Rows from block 5 of the image encoder of a small contrastive image-text model, named by matrix and row number. Rows with one number within an expert belong to one neuron, the router's apart. Each number is 128 + 24 x the weight over its row's rms, rounded and kept within 0 to 255. All counts start at 0.
After each expert's rows are labels from the 100 images, of 14848, where the router gives the expert most weight on average: "top examples" is what is common among them. Only what is clearly more common there than usual is listed. The data: small charts drawn from random numbers. In brackets: how many of the 100.
# router: router (encoder.blocks.5.mlp.router.weight, 32x192), inputs 96-191
# up: expert up (encoder.blocks.5.mlp.up, 32x192x192), inputs 96-191
# down: expert down (encoder.blocks.5.mlp.down, 32x192x192, transposed), outputs 96-191

# expert 29
router.29 [134 101 105 123 150 160 114 138 129 120 142 129  78 133 125 124 122 120 132 154 141 127 163 123 137 128  90 142 108 139 162 177 130 117 125 152  64 101 113 130 122 140 145 131  97 140 116  94 142 116 111 114 161 198 118 117 144  80  73 135  78 126 147 164 106 149 124 137 163 132 121 136 133  93 126 142 135 148 119 160 173  97 128 124 142  90 137 137 140  91 138 129 101 160 134 156]
up.0 [180 151 153 122  89 128 137 118 126 132 102 142 166 123 138 148 142 116 128 100 136 107 138 106 122 112 148 151 179 128  92 127 149 171 156 106 155 107 111 129 109 159 148 153 106 139 127 100 127 127 151 139 176 145 145 112 139  93 124 154 129 166 111 115 102  72 151 135 130 107 156 107 167 143 149 153 139 115 131 113 123 125 140  86 182 136 122 123 143 121  99 107 146 151 121 123]
down.0 [ 89 166  83 144 118 116 116 114  93 116 133  96 124 121  89 116 111 137 102 128 125  91 121 139 126 127 104 103  99 130 116 121 144 137  90 135  81 108 144 140 156 115 129 107 179 127 160 126 110 106 119 151 139 135 108 174  97 105  91 116  70 132 142 115 134 138 114 149 173 124  75 106 147 111 149 158  84 120 127 103 167 157 164 120 131 104 134 120 130 127 119 163 106 159 172 126]
top examples: dark theme (100)

# expert 25
router.25 [150 108 125  98 125 127 148 141 122 127 136 119 139  95 158 121 107 100 142 112 101 135 109 103  85 147 107 103 102 142  83 159 110 158 132 121 131  98 118 135 153 162 184 174 124 148 123 113 129 141 126 135 177 116 146 118 145 150 131 119 149 166  74 142  73 149  88 169 142 170 157 145  83 122 133 112 137 139 105 128 146 128 148 169 130 126 120 119 156 122 173 122 112 126 135 129]
up.0 [119 140 119 116 107 134 148 149 104 104 159 118 130 156  98 139 183 146 185 117 110 130 136 117 124 121 134 114 171 138 154  83 131  76 110 128 152 184 120 128 134 138 117 123  76 126  91 133 149 134 138 124 111 104 152  86  95 115 120  96 122 116 102  77 108 123 147 137  97 137 153 101 117 144 133 136 140 111 137  95 113 108 165 140 127 125 136  95 104 144 115 141 182  97 141 166]
down.0 [115 143  94 108 156 135 132 141 102 130 145 192 118 169 108 121  99  94  79 133 144 115  87 140 123 155 149 148 115 103 161 123  96  93 138 122 149 134 101 173 152 140 150 141 139 115 131 112 140 113 131 170 125 114 111 176 130 104 123 137 177 177 140 130 116 100 137 102 128 126 113 119  94 151 131 153  79 112 152 147 135 117 136  80 135  80  87  57 127 138 123 134 142 111 128 123]
top examples: horizontal bar chart (62)

# expert 6
router.6 [104 155 101 126 170  98 118 120 101 111 124 177  80 131 130 123 114 134 121  86 107 132 148 100 133 107 135 150 124 109 111  94 158  92 158  84  98 122 119 152 132 131 130 149 135 101 120 130 174 124 109 133 167 134 122 132 103 151 141  81 134 135 108 153 140 140 113 103  82 107 137 103 128 142 126 126  90  74 118 164 119 123 117 154 140 159 120  90  87 107 148 144 139 136 155  87]
up.0 [118 143 141 101 115 139 173 138  96 118  88 165 148 120 164 133 134 114 140 113 115  55 121 101  85 128 117 156 133 120 137 118 126 119 124 107 125 123 155 169 115 143 131 108  90 135 114 115 111  99 117 160 132  98 146 160 107 119 175 114 165 138 146 138  97 115  92 116 106 162 136  73 131 138 140 155 105  98 108 132 152 165 110 115 121 136 122 106  95 146 128 107 140 126 133 164]
down.0 [129 110 151 116 140 170 144 184 109 128 145 110 150 127  85 128 159 123 129 131 114 106 135 103 106 100 114  94 129 124 168 138 155 143  78 120 141 165 141 118 121 140 119  79  82 167 162 141 134 146 148 155  99 113 130 167 138  94 151 124 149 111 146 137 109 148  99 139 146 177 109  92 125  92  84 185 158 137  91 137 121 112 163 129 169 147 129 129 151 112 140 108 142 124 149  98]
top examples: horizontal bar chart (33)

# expert 27
router.27 [150 129 117 119 153 131 151 104 115 107  98 125 119  90 136 149 130 123 153 116 128 116 113  89 135 130 105 128 151 130  94 161 140 141 101 109  98 117  71 171 115 125 144 122 158 102  96 103 146  80 126 124 176 123 136 102 118 107 148 130  81 122 107 173 155 129 118 118  99 116 160 118 164 106 162 101 108 148  95 106 135 111 129 134 165 155 145 144 153  83 150 136  99 152 113 168]
up.0 [145 111 178 146 156 120 124 127 104 102  98 139 121 113 159 146 138 140 128  84 146 124  64 140 139 161 132 120 135  88 110 133 150 141 140 155  98  97 131 129 135 129 131 150 156 155 122 115 131 121 101 106 140 135 107 132 124 101 152 148 112 143  89 174 138 152 111 156 123 129 149 134 126 126 124 143 133 157 107 136 154 132 131 131 158 163 114 150 136 104 120 176  89 173 153 170]
down.0 [110 133  96  95 148 112 154 120  91 105 119 125 153 154 129 119 171 157  66 150 122 145 137  96 143 122 155 144 134 112 161  99 158 127  99 128 118 137 154 140 135 113 123 132 123 158 129 173 157  78 106 149 126 121 118 162 155 139 122 133 111 124 154  82 153 140 136  98 169 110 131  98  88 179 136 139 113 132 118 148  97 129 120 148 119 121 131 124 136 144 104 117 144 101 118 119]
top examples: bubble chart (25)

# expert 13
router.13 [135  88 133 121 130 104 131 106 146 110  94 109 149  89 108 149 118 138 118 128 101 103 148 174  98 124 116 113 147  89 117 114 102 147 143 126 173 119 126  87 132 114 139 121 119 163 135 179 126 121 129 113 114  92 131 127  95 171 140  97 139  92 124 110 159 158 109 140 104 133 113 100 105 136  97  90 141 148 103 110  99 175  94 157  78 173 176 165 104 133 155 108 118 119 141 107]
up.0 [108 114 110 151 130 112 127 150  92 114 132 167 124 133 104 126 159 148 147  99  98  90 159 131 103 108 133 138 140 104 160 106 145 157  78 113 127 134 147 160  96 141 186 129 129 135 107 157 119 140 110 160 141 129 140  94  97 134 139 137 173 131  92 160 140 177  81 132 101 149 137 104 118 143 144  85 124 112 114 110 127 179 134 121  92 148 132 106 104 104 164  79 146  89 124 151]
down.0 [125 154 150 160 133 148 145 105 129 150  67 110 137 150 136 115 104 128 134 128 132 105 135 145 125 135 159 134 136 122 157  84 114 136 134 164 129 160 108 103 149 124 180 143 138 129 159 108 121  93 137 157 127  85 134 161 122 128 141 112  75 120 138 118 188 164 102 133 117  81 139  88  99 126 109 136 171 136 144 126 112 152 140 137 101 160 116 143 145 152 120  79  91 106  99 125]
top examples: radar chart (33); scatter plot (26)

# expert 20
router.20 [170 115 147 122 179 135  88 123 100 108 153 116  99 139 134 101 103 123 145  97 132 160 100 119 152  92 140 133  89 120 117  90 145 116 129 144 117 103 111 142 116 144 132 164 159 178  87 159 133 120 108  99 163 128 149 152 113 147 123 101 108 121  83 166 153 162  98 146 123 155 146 106 153 139  91 119  96 152 133  76 118 147  93 123 158 168 107 155 107 123 138 145 120 160 132 104]
up.0 [ 83 133 144 140 130 149 145 143 149 159 117 123 154 162 112 151 167 119 103 103 132 101 121 113 146 134 104 149 154 116 153 115  81 140 115 130 101 187 162 123 142 114  82  98 141 108 144 149 151 123 126 135  96 136 119 129 167 111 134 148 135 124 148 125 152 131 153 132 165 117 135 162 117 100 158  95 138 148 165 159 102  89 137 105 153 110 111 136 155 160 117 104 143 123 112 123]
down.0 [ 82  88 162 119 114 140 156 123 149 141 128 119 100 147 123 131 110 124 142 110 156 115  86 108 111  81 139 113 137 129 188 120 132  85 140 114 104 140 161 166 148 126 127 143  94 164 148 146 107 130 105 111 126 156 125  93 120 114 187 109 153 105 143 123 146 141 110 144 146 133  95 153 110 124 139  86 143 100 148 122  98 127 104 176 170 152 107  89 100 116 132 141 153 119 119 113]
top examples: one colour (99); histogram (97)

# expert 30
router.30 [137 127 119 153 152 123 132 165  96  78 130 130 134 132 136 130 153 150 114 122 175 129 138 111 123 110 137  96 117 159  98 137 115  70 132 147 130 164 141 131  92 161 113  85 137  97 144 106 142 118 122 105  92 118 122 148 125 103  93 122 115  76 149 146 163 115 124 117 165 170 129 126  95 123 102 115 124 125 127 138 116 135 142  91 151 145 132 112 155 151 128 131 147 103 162  85]
up.0 [115 103  78 150 190 100 147 106 140 118  85  91 123 147 141 145  94 143 115 166 116 121 134 113 142 143 151 181 141  71 115 155 101 159 161  99 118 123 131  90 137  70  90 125 120 117 121  78 110 141 102 114 153 181 152 160 152 144  90 121 106 143 116 123 118 122 164 145 144 106 152 106 129 148 129 135 123 130 150 150 133 119  91 110 113 117 127 181  81 103 125 124 135 134 143 150]
down.0 [118 178 135  90 111 141 138 145 150 154 160 133 150 118 111 129 133 146 127 131 145 139 115 174 156 100  83 140 127 125 132 104 103 170 129  94 165 138  92  63 118 101 104 127 122 149 142 109 138 139 143 140 112 124 159  89 188 172 127 143 139 127  97 113 155 117 125 136 101 144 139 104 128 108 105 154 120 126 147 131 138 107 148 163 130 176 149 161 139 121 109  92 142 153 119 159]
top examples: pie chart (100)

# expert 31
router.31 [166 120 151 120 111  97 138 140 110  99 143 148 177 146 184 184 176  90 171  84 122 161 116 103 140 115 105 147 114 127 119 150  92 176 108 107  88 138 121 115 114 140 120 121 139 132 155  98 146 113 123 126 142 127 120 179 158 141 115 126 129 155  92 117 113 114 108 150 127 168 156  97 101 146 178 140 121 133  96 132 146 114 171 130 151 143 108 161 112 121 162 127 142 172 174 148]
up.0 [120 135 156 122 118  67 129 113 150 149 164 113 133 124 101 120 155 144 126 133  97 155 121 147 160 101 110 132 133 138 112  89 125 169 140 109 126 167  78 107 137 119 150  81 120 143 127 122 163 161  89 128 133 133 102 128 141 158 120 146  92 139 131 110 147 148 156 157 114 157 142 171 133  68 124 164 169 147 121 106 128  95 128 141 141 133 175 106 130 120 138 129 108 137 114 119]
down.0 [ 86 174 131 131 109  90 131 135  76 159 153 132 151 123 114 116 163 109 152 101 123 117 132 151 184 102 107 112 107 116 127 121 118 125 120 172 122  86 132 112 132 100 139 116 178 161 158 133 145  94 130 173 151 103 124 162 118 106 123 149  78 174  80  92 119 130 155 137 139 180 130 109 104 163 140 130 126 145 132 102 169 101 165 125 110 126 136 119 127 157 104 146 136 142 127 154]
top examples: dark theme (100); pie chart (91)

# expert 4
router.4 [117  94  92 142 128 100 105 109 134 145 133 155 106 125  90 146 102 141  83 130 131 124 137 148 109 112 141 140 125 137 105 140 123 102 118 122 129 108 126 150 145 156 105 151 131  95 168 150 147 146 112 168 130 178 105 150 137 116  90 166 138 114 145 174 172 124 169 141 151  86  90 123 116 117 135  92 119  89 119 175 148 102 160 116 131  97  98  86 120  82 162 136 121 128 143 117]
up.0 [ 96  97  93 165 134 113 106 122 162 181 112 142 105  92 132 129 113 187 110 136 153 128 142 178  94 136 117 135 116 135 103 164 124 114 101 135 134 128 136 158 151 125 114 141 161  90 136 113 143 127 146 170 133 163 117 116 162 108 136 150 130 101 200 148 135 139 171 123 166  92 102 167 115 115 143  68 105  86 149 158 163 125 164 123 126  87 102  78 135 101 137 123  98 109 147 149]
down.0 [106 144 106  65 126 150 154 131 181 127 136 161 147 138 160 100 151  90 154 135 120 145 122 124 135  99 117  86 167 179 142 119 128 154 108 134 147 150 120 172 129 131 132 111 110 115 150 121 127 128 114 119 136 104 165 126 134 133 193 122 161 146 120 102  94 117 116 139 101 109 121  70 143 141 119 152 113 130 125  80  97 144  93  73 153 125 148 147 155 107 133 123 167 127  83 162]
top examples: lollipop chart (39)

# expert 23
router.23 [162 126  79 156 131 140 132 145 163 134 125  90 113  87 150 131  83 116 167 156 136 134 156 100  76 130 155 115  87 101  95 160 141 100 166 119 173  60 101 124 177 155 154 139  90 137  98 115 117  89 146 122 154 139 142 112 163 139 122 120 112 174 103 122 116 146 151 116 148 116  97 164 114 150 102 116 122 148 129 115 116 127 125 157 130 173 109 138 150 125 102 121 117 126 159  95]
up.0 [102 128 114 122 108 135 145 124 133 145 115 117 115 163 162 111  94 136 133 115 101 145 136 159 136 155 149 187  98 130 142 110 122 128 147 124 129 135 162 119 131 136 156 111 126 138 168 106 128 146 141 150 114  76  80 148 111 147 128 150 145 113 125 134  81  94 115 121 141 164 138 118 144 142  76 154 151 122  80 140 141 163 135 110  86 109 107 118 134 145  89 118 107 118 162 124]
down.0 [ 78 111 122 136 122 162 167 153 167 157 113 101 114 117 112 112 131  74 152 169 143 111 158 124 140 122 127 132 154 125 120 128 146 108 145 112 130 118  96 115 149 110 133 124 115 128 103 130 130 119 163 107 147 146 137  94 154 110 154 108 117 111 128 113 126 161 132 123 122 104 137 156 146 129 149 127 124 103 153 116 127 117 135 145 139 126 103 158  88 122 124 130 135 120  83 154]
top examples: pie chart (90)

# expert 5
router.5 [167 136 177 120 122 116 138 153  89  79 130 152 173 130 164 110 172 122 135 158 124 149 108  71 169 124 137 130 122 119 104 156 152 146 116  84  82 106 155 162 100 153  96 149  99 157 124 166 138 116 142 118 126 138 131 138 151 139 109 108 126 173  88 138 134  86 158 111 157 187 146 147 104 117  92 159 104 109 113 145 165 124 170 129 151 125 117 107  89 136 138 148 152 128 137 139]
up.0 [128 159 162  58 109 112 152 125 105 138 153 109 175 129 110  90 139 113 147 165 137 112 156  96 140 128 125 101 134 182 125 147 159 132 131  95 118 119  96 133 137 142 136 123 129 145 133 161 105 132 138 122 139  78 165 118 136 158 133  98 119 127  98  70 116 117 125 133 114 161 101 148 117 122 119 136 126 146 131 127 148 110 167 128 125  70 155 139  89 143 145 143 133 113 100 131]
down.0 [119 151 118 111 100  90 165  79 107 120 104 129 158 124 129 120 126 158 158 134 152 131 144 119 153 155 153 117 120 154 124 142 135 152 136 133 110 108 135 108 166  68 136  96 133 125 100 118 117 157 158  86 127 118 110 168 101 164 115 109 109 125 113  96 143 118 165 119 166 119  98 156 122 150 127 106  68  98 131 139 113 124 111 123 115 108 127 164 146 155 118 116 124  83 171 148]
top examples: dark theme (100); scatter plot (38); falling (32)

# expert 18
router.18 [ 94 158 103  93 107 104 114 130 128 177 166 107 118 172  72  94 111 105  96 146 144 138 157 104 117 101 148 145  98 173 167  88 120 105 140 127 170 130 128 111 147 132 136 133 131 135 124 179 116 167 137 108 119 122 155 125 101 148  96 123 118 143 147  99 150 115 137 135 123 134 100 146 101  96 169 125 149 101 139 106 110  65 117 127 119  92 132 123 119 131  92 109 142 128 122  81]
up.0 [ 82 135 132 126 130  98 155 111 118 145 106 111 126 174 109 112 130 143 106 128 149 137 122 132 115 116 153 143 135 131 162  79 110 139 152 128 152 135 155 139 150 137 130 160 160 192  85 157  93 128  78 122 115 117 139 159 156 130 142 167 142 145 111  82 164 113 154  88 183 142 162 132  96 159 153 136 151 132 139 107  96 130 108 157 136 120 109 133 149 155  81 120 158  97  98 118]
down.0 [113 115 119 105  70 103 166 129 139 109  85 158 156 102 106 136 173 130 101 126 102 112 114 133 136 158  95 118 178 166 115 136 133 145 116 145 122  87 137 139 169 105 141 168 114 139 160 132 130 131 119 126 123 139  98 129 106 136 173 164 127  95 133  87  87 133 141  89 136 160 145 125  91 147 120 108  83 121 131 133 135 125 162 170  93  90 113 168 195  89 153 111 109 114 127 141]
top examples: bar chart (52); items: seven (51)

# expert 24
router.24 [141 151 147 139  90 136 117 137 107 125 133 174 144  89 118 158 107 104 160 115 161 135 140 147 128 124  97 105 134 114 167 122 146 109 100 151 133  84 110 162 156 140 148 128 135 147 155 135 153 127 132 130 130 117 136 118 111 117 171 126 143 164  98  58 128 139 122  83 126 153  83 118 153 130 162 173 101 150 100 115 146 154 130 143 170 146 158 153 149 177 125 171 107 176 126 150]
up.0 [123 140 108 166 121 153 137 126  94  84 150 141 111  52  90 164  91 130 130 104 138 182 146 134  83 122 126 112 150  89 185 142 136 121 133 159 119  93  87 137 139 144 127 100  58 116 143 128 138 119 155 181 124 117 103 106 111 139 121  97 119 155 120 107 101 103 122  74 129 138 102  84 123 143 134 138 136 163 108 127 148 117 145 122 127 145 146 105 140 138 100 157 137 162 107 117]
down.0 [100 193 141 154 132 110 156 113 102 121 122 137  98 139 163 112 143 168 181 152 119 144 121 147 100 127 112 159  99 118 159 127 120 180 143 114 125 162 118 119 133 118 136 106  96 137 127 114 117 118 167 184 142 158  90 141 120  85  67  80 111 122  65  66 140 108 126 123 135 162 122 135  70 151 114 124 163 141 121 149 150 137 135 117 122 146 141  90 118 123 129 137 123 143 146 126]
top examples: dark theme (100); pie chart (92); items: eight (31)

# expert 12
router.12 [154 142 115 145 158 115 140 157 115 120 121 175 148 122 154 123 129 122 147  82  96 176 115 104 138 104 144 129 164 105  94 157 144 172 107 116 106 129 132 118 130 127 116 171 154 112 157 129 163 146 159 140 134 115 166 121 149 135 143 133 155 137  94 145  95 123  82 160 161 171 201 109 116 122 126 131 111 125  85 152  69 110 156 162 150 141  91 104 149 117 185 112 116 113 147 125]
up.0 [130 161  93 154 128 149  96 115 132 135 116 151 132 154 109 136 115 116  97 139 128 192 101 134 157 132 135 119 157 133 147 120 144 131 114 148 147 145 159 109 170  78  94 121 134 150 184 138 127 123 180 132  96  99 168 117 113  96 137 117 140 131 125  99 113 126 116 117 161 129 131 117 101 151 151 132  88 100 128 142  91 109 104 132 111  54  96 101 157 124 120 114 122  87 127 129]
down.0 [119 103 120 132 103 107 120 103 135 127 147  92 125 103 105 127 119 130 165  91  86 113 115 108 136 161 181  73 127 113 106 139 110 117 169 157 129 133 145 148 113 128 105 176 136 126 100 140 156 139 118 144 131 139 133 128  81 160 169 143 155 129 129 100 115 119 106 143 116  98 109 122 169 133 145  85 117 121 131 102 121 159 111 103 100  94 132 131  81 120 126 146 114 137 167 153]
top examples: items: three (38); bar chart (33); dip in the middle (31)

# expert 9
router.9 [109 134 133 123 117 124 143 177 143 158 129  86  87 109 169 136  96 120 175  97  65 121 136 127 124 104 137  85 113 101 113 120 158 126 147 127 110 119 130 127 142 174 154 150 145 143 112 146 160  97 146 120 127 119 135  78 125 147 164 144 120 113 100 151  97 159  81 129  99 126 130 139 142 100 130 128 162 125 113 137 135 120  88 198 138 152 118 145 118 117 154 141 109 128 133 149]
up.0 [108 135 143 139  99 102 145 122 141 132 118 115  91  95 144  66 113 143 175 121  87 104 113 167 137  90 178 106 149 111 118 135 122 133 116 125 106 142 138 123 109 120 152 131 141 145  66 123 145 127 118 125 131 148 150  87 106 134 149  95 124 110 136 114 118 145 125 138  69 109 139 132 160 111 131 129 133  87 141  99 134 114  97 120 153 148 128 165  90 126 145 154 116 127 127 172]
down.0 [103 100 121 149  83 125 171 115 136 118 135 131 161 118 105 102 167 110 133 124 147  88 123 107 126  87 137 155 130 122 122  99 130 160 124 132 115 138 126 142 116  77 113 144 100  99 120 146 151 176 132 135 116 169 172 126 112 122 147 107 172 118 156 131 139 134 118 130 180  99 143 157 133 107 173 113 125 150  96 158 127 170 135  95 105 126 128  87 119  99 128 113 151 148 148  89]
top examples: pie chart (77); items: three (32)

# expert 16
router.16 [164 131 147 111 147 159 150 158 100 104 161 184 128 134 145 152 126  90 105  91 149 139 132 124  71 104 108 120 102  90 103 116 173 168 121 159 138 108 117 123 106 150 159 154 168 165 108 146 129 143 133 171 132  80 118 150 118 130 155 142 178 112 100 179 114 135  84 157 141 164 156 104 116 129 120 111 108 166  70 148 117 146 146 131 114 143 118 113 128 128 164 140 121 116 123  83]
up.0 [139 116 182 108 128 152  79 136 128 157 131 152 138 148 139 147 150 106 111 113 155 119 120 159 108 117 101 118 128 124 135  78 145 115 161 139 143 149 150 140 102 116 149 148 153 170 125 187 130 140 106 139 121 104 122 178 135 113 205  97 193  97 102 153 107 143  79 158 110 145 134 136 117 107 119 117 145 174 120 117 102 169 125 125 138 118 154 106 118 135  91 134 134 122 105 100]
down.0 [ 93 142 142 141 120 119 122 176 111 197 177 131 113 129 145 157 126 126 104 119 140 174 147 220 144 110 107 167 119 135 137 126 127 100  89 141 169 131 119  71 132 119 150  90 155 138 120 161  93 161 114 147 154 141 151  97 139 117  95 125  95 144 154 123 133 157 146 137 112 124  97 111 125 136 147 149 131 186 126 106 108 122 143 138 148 155 146 162  81  84 110 119 114 169 141 105]
top examples: dark theme (100); pie chart (28); horizontal bar chart (27)